Weights of a small masked image model.
Model: 32-pixel images, arch vit, norm layernorm, activation gelu, patch size [8, 8], layers 6, width 192.
Rows from block 3 of a small masked image model, named by matrix and row number. Rows with one number belong to one neuron. Each number is 500 + 50 x the weight over its row's rms, rounded and kept within 0 to 999. All counts start at 0. Numbers have three digits each.
After each neuron's rows are labels from the 100 images, of 14976, where the neuron reaches its highest value: "patch colour" is the nearest of a few named colours to the mean colour under the peak. Only what is clearly more common there than usual is listed. The data: larger renderings of crowded toy scenes. In brackets: how many of the 100.
# fc1: MLP up (model.blocks.3.mlp.fc1.weight, 576x192), inputs 48-95
# fc2: MLP down (model.blocks.3.mlp.fc2.weight, 192x576, transposed), outputs 48-95

fc1.285:414457538448524482613447649497510514517502454440502538489555457524582430421435484441412582486520472466505507501570509441512499565513475497419472
fc2.285:493449452495508456444494470461539488479525470576513411528492420431489431483561481516488456504437594570449510409434532506493506524453452479414545
patch colour: black (81)

fc1.378:521459595520421560585493509555516474498580540432550469489590543477565458439397548543511511473402525545464451453521492434569502580435495472489537
fc2.378:448490392529548511544546505558540569488441542479570462436528452523498465443526534508516576530385583483499471540543515484482440511502536452523518
patch colour: green (37)

fc1.300:491512515485560537524528439529485544544391511535483422416606530511519478470472616445479544502481459528516507449510488466485481464463563615534434
fc2.300:372512570585446450469581448587424517494551509559554461543495598455548513497553510508417539567497593401512459521598532419441512399574488572492492
patch colour: green (27)

fc1.407:454532497544555511410448401529453543484519485520579489501426411445573531451553537491519577549474479480454429540574384534540470475519529587536479
fc2.407:480602499449483565553501525474481592518533531361492539490502506484450514492455520507432512565445459449516578468519506437553539591559409508495608
patch colour: black (26)

fc1.4:437516446475498471574536457416463380416517511575409521485529526440557428459477553486497473471450450478512460557505495512465532463539442520425577
fc2.4:554496529440482538538532512540463551538445466487462453491429491443427470439498479512465477492410488541405560476464512512499449539473510481495533
patch colour: black (37)

fc1.301:548456424509447450510452558486503459478454456526590492482505522356468489530552465455502603555496446562482544422538554500605465473450503471562448
fc2.301:440463477498489492541513503512483596506505400547475556501548503613562504420537441532436506505471587543507430518491483534410547451456492584510554
patch colour: black (38)

fc1.564:445469558531519441552512462502517475580521499470505467470467519517595571568446525524601628512527475519388487418559438451490457472454515518537504
fc2.564:512467487507508487514464455569573594497500534541568472467559563485528463542502463459554567531513511485434491445459488512506473455464527573459567
patch colour: grey (52)

fc1.134:523492628439545467580467499522374522605495613441485516517462570365503459437476463459602455466497504494411488495560456513496487457487503481525503
fc2.134:500506545573536525537438536381461445458568510510556579549596409392458526552558498498540525546488598489502422612457491522521518512527518557565475
patch colour: pink (27)

fc1.356:519444491448464458536464442414465473538534572467497589529557558504540550494463511586602429499504373486573533546503534532444504462466500514482473
fc2.356:499554493468536433545458438611452468544471493443555505493493605508523455461457497488523469575511446526470533538473499462535482520517490492534546
patch colour: brown (70)

fc1.494:532516503512485429518538438495449473611562415532494492518494539460484502526514502405569474516509439525463502423520500490500487528457526575482585
fc2.494:507495479459421456530509463448523496513573517479522556511508516509588499544537507484561461548543500535420429453548521442523559506548598519507477
patch colour: grey (49)

fc1.65:536514495494510522532454517486532343475557493485468518521575507456609493548432483445405570567537559552509554532441528608476457571558513605440568
fc2.65:505434408425447600518468419524403464572506562558483580523515545461563479554514519508501455512549525495500513504456504445497530520480510453493500
patch colour: grey (57)

fc1.333:506591460533464560542404463472410451570571514496442501468493556495596487487517486551566428560581534547518491542438497499482439513590631494569554
fc2.333:543490523506501420497487484535558543446384519515491497477444462499496616530482475475465450492390424468435504505627544514567492442445313480413607
patch colour: blue (26)

fc1.13:393499530467468518508530445447500423477480468427481552445467469497535518487405498534492509513461518610451357487510536535489567485511496378459450
fc2.13:485542483508569528514374524461534465465471577444487376497503519454484477423523486472550468501581549527460478555419472505510531411475423574475416
patch colour: brown (66)

fc1.398:574436432570532549447485480435442509466503481548595480474501475484524523520538588527546463583500550497527507521550561484493543464561514431411487
fc2.398:585503435583461560511398507480474420472506495493481415535542552500491489518431601491543599592482496557450508500461552406504488504546497446521551
patch colour: purple (27)

fc1.503:501550398518511469584528496453408469497488637543489432395483554461519453467512571448457399586490525468524463515487555523399475501550478487471564
fc2.503:505526432510535489520499530385497465473579487458468470457442484462583515534491530601474485514488561522441592461515576493462537529501455500457468
patch colour: black (26)

fc1.273:526476502563525477491473472478450486567582507478609415556573485415425465539479464463561489528512497483425518446523472464556528485498525505628546
fc2.273:510512496543555459480460507450510512515544516473650497558533446461508473522471469449440447511558521509460459479429505477535540443545553526601546
patch colour: pink (26); white (25)

fc1.126:393572542579521507511449443472475479447522523561464542454456472471527532514524587533599502553452368595485491521499514479517468505510529502519512
fc2.126:576549520409397483546581460529410543523469477487548528491473584446584444459484535593470548511538597431547492487474423505470453525453520491433593
patch colour: grey (53)

fc1.559:546479501471415466536464532577600372506448569486464530501460490542543437449446546429452510505447464459420556544561526465466513465546544564451509
fc2.559:493475444457558462707531484447508521451564531470455416510518557552428499553473523467458469488410529537463556529503484505533517500489447547489588
patch colour: black (25)

fc1.479:494387466493465487442539483492393499453539470485505505592595380573435494573511418481534495563449545495498457652530503531557420502516508455577576
fc2.479:533472537452470574577547495499500633491445533486426385568481493446454439530551391557528560509549485477531542538459481531571590520478463535531525
patch colour: green (29)

fc1.337:446540520475507493585485511488499495547552445472492531486462520457486383496546563504487505641564530482460600472509468469544567385491509504585474
fc2.337:536505421512494472447573512469496491527538594615520488474473559447501526493446500514504392458438470510628419476495532572452502442464462403500451
patch colour: black (34)

fc1.232:532540481581495490523486523411472522517515444511583429411534527453417385521516485443451548466521542513469511538413518511523478489462492426461502
fc2.232:568529496553525436451432483402437432470530448525422453522522527574464520523453498584536484454491578371452451471456586586507549578556531480499622
patch colour: blue (31)

fc1.533:412475478532565379593446426537516484502427504467590414453532483530534509526488554522500533554538436543451453503569527462460478547544563494530523
fc2.533:534472462605613507524398421460499538441563431528588499430522517489538518556547477543513580500511483494436505542535451479463503515539537450573429
patch colour: blue (37)

fc1.361:530492509471506467543467577436511459434512461514481466528445551539499517501396522546595475558446502511474557471505547523470493495586449483511552
fc2.361:387370462544455494491478559452455491489543431430496422476606569665488478489455493588528463547452493515426542509458456539525447487427481528480558
patch colour: black (33)

fc1.391:516494465545546475470469467482399456422603526408570480473508476508480476464579446444481519461529539465497494523539541519546493572481515654542515
fc2.391:464405549426409498474512511468676552593480504549508521455558478504474512586490424446492520523530410468484515538428461509467509491495531511438568
patch colour: green (26)

fc1.39:581476573471447443483503419529496473464510577531490500497499577436522530496492516492534526475477505465477458461571532516557510484450445514382455
fc2.39:499475484497455470413495457563469440492487448561494468558496551529468558513509401357513548528519419436506593570421528585527497533526572483456502
patch colour: purple (25)

fc1.137:428507482480517543593621513408520491482497540490484521471484459506471465522425517522448529523494569611519389433564560505525565502549555431487517
fc2.137:495531467524485569490515488476486544502565502467516563499459484487485538519510531479539446580522530531442511433486530470517547487473565503503418
patch colour: black (47); green (29)

fc1.69:456480492472575519520527508480440606589542529571508457603397477496449420568465525461562388518462571512524540492555537396460508460545531462533475
fc2.69:499418610518480556529572549582506529443547491578445454597457447479508458595469436506581606504577613547523505446504569466535586522535531458510484
patch colour: blue (85)

fc1.463:545433582495464544490513583436434467591482484567409606509456439521472451539420514554439427583529470491431424401517529495540471447525472534548493
fc2.463:436530528501389522478609484544609552492482496545594506381471470502397549476444479444487539476448463500566570464453490530531482474544484556490572
patch colour: green (30)

fc1.418:526572430546513461491541417460480481585534401506472387435455482464453489498422514386545531504466487508587514469500539581497612501469552570461532
fc2.418:516567441445537495476477399413515472544520483507475471474543468422600546533514518515501490516462497477568453514525588517508561488557596526516477
patch colour: purple (25)

fc1.1:451494441462500461485518507514444533536491537529458501556545524449401501547504528467588582427585483555543489516565525463485640517500414499548444
fc2.1:501534450478381511466541533522542418490495464528424523543451494446403439474485568487597446465603481534473462506534578523521478486553464538536492
patch colour: green (28)

fc1.311:452471455494471538553513405426560469498489544436579509467518510566527558487525516457632453489516460636561551608451583510491476454478523525519532
fc2.311:490567492371490553485587532379523564571421607410477516483574570564505549492563480526512426508509559507557485591490480534452491460471492465488483
patch colour: grey (70)

fc1.395:464661496454497424497444549488458421491557524463455550504450540445444437484535519504521536397575448517536476467505519476556527524463402448455587
fc2.395:480465470493467406538447495443501529501535373528606576457590426562452533455545460546419435520426490490572532546533516586529502493508428524497473
patch colour: yellow (25)

fc1.492:426510497539500403469413500459443461433495538443495485494547514532473431503549446545334476573542523532385560492470468412588554535517456460530576
fc2.492:460500482533506463484454462537525399469515651473451482523493496471395496454531463576422462536479537514467578463501503533466538540513403486472571
patch colour: brown (62)

fc1.272:548591427565494499508501577361475554505601573467573511455502552631477499445475465428544477615415467514519480546520519459512476500501519535491543
fc2.272:487484518538574543443461472495563537467517487533437467507473447507509595474593441557532552525483457481433499489441553422566444562472493578632434
patch colour: black (26)

fc1.294:532546498457491518446407505406455472534511472496605543379514454550461424471442435408582502554544590465498544526597531505498563462560580435445567
fc2.294:446515596518535501431451536513499393442491553533496474584442404397500535525583442615562474545585481521488538485461605490487590498612535530462481
patch colour: black (35)

fc1.323:510468471550524426447478456488506516583492403475497412477487547474478471477493543531528501530457518465477588432577448529480531568497540458521585
fc2.323:517508478470494475446436453414552566495483527540501486509589483463543487508510631598448458508478555465480533531599479469509534496548527446514551
patch colour: purple (28)

fc1.483:439476531579567475406513468510546467542416516584518572554518460495555513478529491459526558560506468468459460487598555500559530491493547499434397
fc2.483:528508541463493482493602484544481476512562465584407534500538458459465541575486463528614476536548400501476451433485464469471498535461531538530561
patch colour: green (25)

fc1.561:482531514493482512561670589544401491526582502517460535438537527508522505531435421464484496535522494489454445424526494478496492506489488567507516
fc2.561:481499547435422446533567587527510438518529576480481508474477422515509528501489510465548545555581542505500439382539541516532459508422518547471542
patch colour: blue (25)

fc1.454:489554449499502517489576526522416526523549442500553597407524542542532494465433445461475482481487585585501585536499488562484569512476443463531493
fc2.454:517497429542481405470495461586528519499546440513510470443530493566520525429521545550390544443502505435537534603482479496471511524444441418528492
patch colour: grey (50)

fc1.327:530480559508506533541463532439459481464504506518457450548487543457468471485516510496446497522427494556550506424461519453530479518490632406455563
fc2.327:460544516545451459553569502587447474484536527492487502513525607433414421449520522473581518466498543539473501515462570477477536532577483593465480
patch colour: red (52)

fc1.62:525524479538615570495480506559426432516490461446490470537507533540472436565496533465434515447448528532461505435494455461532412452478520485514622
fc2.62:522559529534543514493442482525520463543551474443516519487518609488499435407438444484496410465556485530479552491492419409552384536566553517538614
patch colour: black (26)

fc1.3:473440503510501472545441439508445464490445557464542555446451483555509560485415515525586456506512385575437427555509528492573451603456506512552511
fc2.3:517426530557561545506474529546506550534443490511590469553471561541484452449460405526554432528515539458424471599476518495511481419489504563505517
patch colour: green (25)

fc1.17:456451528616573589554494502503528543515572547383496585421465493457498430507436463553471533463496392529476577425483420429482487474464564499511477
fc2.17:473560615513473485596481443476474523520564547548512472469528433512483537544461488535530472530491543396441489488474463554528472522476422530443551
patch colour: green (28)

fc1.438:556456480533545587570547527555482418473505449474527462526530510447468466505468502498530442505493523489478514480492603475577451522495497454544534
fc2.438:481435453560520496567406532519522453496511456551494422504594546539469528391521455534511533533501413500496500527467586461525462510498474478575417
patch colour: brown (60)

fc1.278:433578471538417409556530444448435553524546507542508503544451583397351421489522524551536482502549501563582538506510520527470536532535444587541499
fc2.278:435475591540470567521430461509460532567484512479401561502473433467506486544483459494494498418537499385495470481505479503495502467486444455479523
patch colour: grey (58)

fc1.435:503480517503499462477511508499415434491518459490488537477433549518546518443426447496561430504548496521436467467491490425557491583422462546573518
fc2.435:445498530476455486513413575438538410365441563567505476483476521467540494459458506458541522485557541457480487506402488470527519549435491537475565
patch colour: cyan (35)

fc1.103:627451577564558514527501528452489451492560453522509428459445449444432475479459391456425505484462503544409504462546450490455606514484520499454553
fc2.103:542546543505545589539591592565541481530538538538576419510447487558521541467426437483441526552510430517507530416490458459494570508480625548579501
patch colour: green (33)

fc1.415:401345484508513483488472492525531501520432503459570536482473540528403506467495544437484463474462441569512492514542456473467504503488503546491535
fc2.415:422409432503574552448453508467476533470443499471537551497560520571410529490485450507428417422482523601551567595460601528459504495451488469629503
patch colour: grey (54)

fc1.66:491508494504615535468419411491560492540499425495529492424400444520424578494502530511572522437466411534602578563521491667495513528535492519433504
fc2.66:471533463463595643461438439523563491485479417515450425435496498425520571503568489607573558442471488492532572618517530561528492509582497481492485
patch colour: grey (55)

fc1.517:548479421547437442613496375509479460541507557498547406557498551473429449526508605447495546431463516535445447462516521462471492442489525550502497
fc2.517:545524545427526493528499513568482490574442501467549510483583526555454468502462534451489431459493485475526566474483489504451450480482489613440442
patch colour: brown (67)

fc1.540:534463500546607515505481580456512517492504616519583418419504442530433550548538502441435466454573451562482505505471506484525449330541490422477509
fc2.540:527443503420498443413433474600478427516547440563533522572441501573441547451530501419525521546530459506474492549435471528506517464459585486530518
patch colour: red (39)

fc1.346:483479495582585413504526502494520456526511412494503472457531577473487557531489546456575524458478489493458551505434486511462492580509603480555506
fc2.346:513496526569541451490466529446531496513504491528531533431511564470533540570512556445488474412512534522468520530446482511476542512601590513548481
patch colour: purple (26); blue (25)

fc1.102:447550489502480342474577522428452427519452517525535416552484539534473550406471539629533485509491575424532463480496503515586412467494456458480436
fc2.102:510515554522493472545573549418544416511528459535460433414501459541468521398455427460426447481456487508520484513404400587543606520445529532577508
patch colour: green (37); cyan (36)

fc1.523:598503568559478509531435457522499526525512527524535581410474419524542466510469495379457530493537435546543499542507469521486504424452532481528464
fc2.523:537478493437421474563460484485541438545471577468509387494525495510449485429484511545524498528582551466435517437521446510531520530465496492415493
patch colour: blue (28)

fc1.383:547555510483599499530548472530498539503476473502548585470514629577583454485504555542583432472431508514500486557415537453473511514435576472546511
fc2.383:528409417543450562411472487486533467516507602490460490520487524380504470543504440605535578607529551509494496575529513365556510400518571462468522
patch colour: grey (55)

fc1.375:516550543434503482531453418455464505617528529568455502454553478453436448519453506542381501529561424441576462524520509495459532541516543421435520
fc2.375:504480486438566479470551530587471563480485469608446423552616528484482510462505425475505606413492486522567512452590615424527467561488536462543489
patch colour: green (43)

fc1.551:514501473568492437494482502478463419612531484488439475422464540494471556515468485436552476469532457518472583563519558578475494638517644560543528
fc2.551:502482488465544565463401531495562423556499512483506529447512550462500545546501508464489454428503530501479497609522534558559531559633626530518507
patch colour: blue (27)

fc1.245:580446487413547534537540444475447528460482463495513468533498489441447489512524464593527396500616546501519437489607435523498475414491501522417513
fc2.245:524429517437639414494571497403399464393450531477560360412552524524544495565576561511455469510442537540450535411534537463481550503490475480591524
patch colour: green (54)

fc1.489:512507549438476515460571487513568475509484547489488493363543538519472482534495567468445452551550498537464457486538478451490474601458519563478514
fc2.489:466547356557528518499534431498572509469518559457442474511405587465585586486470619421512498448532490490532528596423466525456486420534450574428482
patch colour: brown (64)

fc1.9:496495481581562461631523450481527537464489547466559461527507351515493548503516491454556530450505457462509462426603502466501501471418552407440457
fc2.9:496542585532433353473472484526562452550490553511442500545433541545494577579480475490507558516466564475477487573441462484515427432506524438418597
patch colour: green (32)

fc1.229:401391453472445441556419478442515443531522577460481538574455565495500514516461485449535528534497516527428489539554570502541580477436573483508539
fc2.229:510597486488511461564473441523471440511526477579530502443554567508498460481393537532470567462480467480368426517582490529509461506503506453554497
patch colour: brown (60)

fc1.442:457444479602490508496498467480475430533473531536550458475405506575480528488475528437523536517584513564470392414523481494492446559430527583476510
fc2.442:493414458540412566465485535451552464533472583462513491525481440561512505484562497516454562542557547549505327451521515472510475489508504566453453
patch colour: grey (65)

fc1.296:526477426512576555431470500513465579548545546474553477483438459406430431458542479479563485521480570548454466491618476529450521465543435514544518
fc2.296:563512559475479533476509439513491500553524452632622486510439517503524476433511469402600523519512483499466572449525472494479466486580506541559457
patch colour: pink (37)

fc1.419:458508489458441516539472546500457467542482590474488471497504505481490522481484467445488540539451534453442562456490549602522520524488512475412528
fc2.419:558526532405530404474496555532534469501540617501461514491537496474577450517496476466473525579475540533538637431560582490540532593468522559543532
patch colour: brown (63)

fc1.48:484479481487541506494502526416491472548557454472519439468521461496407382608533576434490472459574492485552587589488522557484473493504547537489393
fc2.48:528470535393581476393453546579458484530485497559478479559450488515526596495579468508537618536568509523442543520507492515498467483488489479451465
patch colour: purple (25); blue (25)

fc1.394:507392555540553579487488454461491464641549506535502566548537536448470442566458501467522503480488411438494415442421491510496548456446576473525514
fc2.394:373593561494453461518521538579453620508504539479451480477477592516530495546588536500534501505482501516508517486502481425472416558444395502428494
patch colour: green (37)

fc1.410:610467472555458446569455465510520565509500435427443450539547452540481362493567494577444533530537515524470510483584479532604412572503481543417557
fc2.410:425487586458494588553514452550556533462537600566538479537483468457482484492526463589527568519471505518522529513533438470485590466532488501511570
patch colour: black (45)

fc1.321:451445577538577509505478432520527499499452582584596501460407458512506570576477583579575512429450499593435470483492496481528534615541457531447589
fc2.321:497477561457533503461579511591460564532466486494442392526624495559586516496476449484452453521504512583470507477497475588496510420494528540509518
patch colour: grey (61)

fc1.518:508560474432565520448435461544590551446584418501559425566413528382377438465477601479437462574414490493610640494573544416418508565513544567488444
fc2.518:488481476492557519510449478470518512421501491542485491486499501394565579540566457525524434495579447409633557528500587490537547492584487527581460
patch colour: purple (52)

fc1.5:465422492478468486506588410469479447453408522520543481448413589513497493539447521425578481521512474554451472411559514515451463513424521532457571
fc2.5:470481504501479593464551499454512542452421548467487472501497520556460427437532414493535524538521558517417460573464573466494444452452488572505522
patch colour: grey (50)

fc1.83:405504531447522545557511525467470512550531481499508493530658491491398426530550573481567537457469447443611485490532601456417531447487561478615500
fc2.83:526517498524409486543601569580490477503484520482532481584578405475485528454490464520562522508455535541465555492561577536514622444449427440619507
patch colour: purple (34)

fc1.425:584503477494596540573558515493512592472578412542527413532470483530561574453389458446580572510531490569349537538437527500462524506446401544611504
fc2.425:516471565517512538615577499538514490422524498594510464578490426467599572452429502484551551499487449583529498439454530502536608485538503451473468
patch colour: green (35)

fc1.563:505531450603486467583461548514523393470535542545473511434506504515446490537474509447540613535516463567455555510447481459489552489536529459558564
fc2.563:506462422487540492495567503502634493502462467590521560504611523558466414479435471506483443508412511476468545516457533547435528446403545400384520
patch colour: green (44)

fc1.297:543518539436577500503441581552506524473496512403495527489611479516479427465509531477590552520477440525465436499522491453569461500521538504411448
fc2.297:453456561578457470387547427471509527526577435553555516513570506429550418488474528519535443541472566472533558482470471505552537559523551540562507
patch colour: purple (29)

fc1.539:476470422389518461509504475443479500539489527493433483555427611490583559486455625531500474538520563579599526542514504415474384484533563498554427
fc2.539:592573463525491553502522518473474479474531554500508554549497518444550519502476552524543523607520514529573485680517566525428475463494590521494456
patch colour: pink (39)

fc1.510:481524491520542457582429487482498499515495580524543516575450507499489567493516476474431514414494617498437439425554500461464477441523483553494483
fc2.510:501482524474581486486533536508509458513486534534455407518473389510573499412470428393436522536429462456622510506506492540476483497497480556523483
patch colour: grey (63)

fc1.535:408473478507555543555650430441542454503531474471505487392449475541454438567476528485457538382449551550533493390556545524507542516518488420446510
fc2.535:518526449557529579422566425547544482551573503512465541449469463522472472522574520479484521438447556515422534472499537520541533456486514452465409
patch colour: blue (30)

fc1.130:482441494505469420512420502510466502564455524495551488486498473515544588468432430485549454499519452547438488489541520473560483607411520459544496
fc2.130:532413504552517478545412573505540547496462525558580515537565466505526512535485473434487472518551467500454489526442474521555538472480575523499551
patch colour: cyan (29); green (26)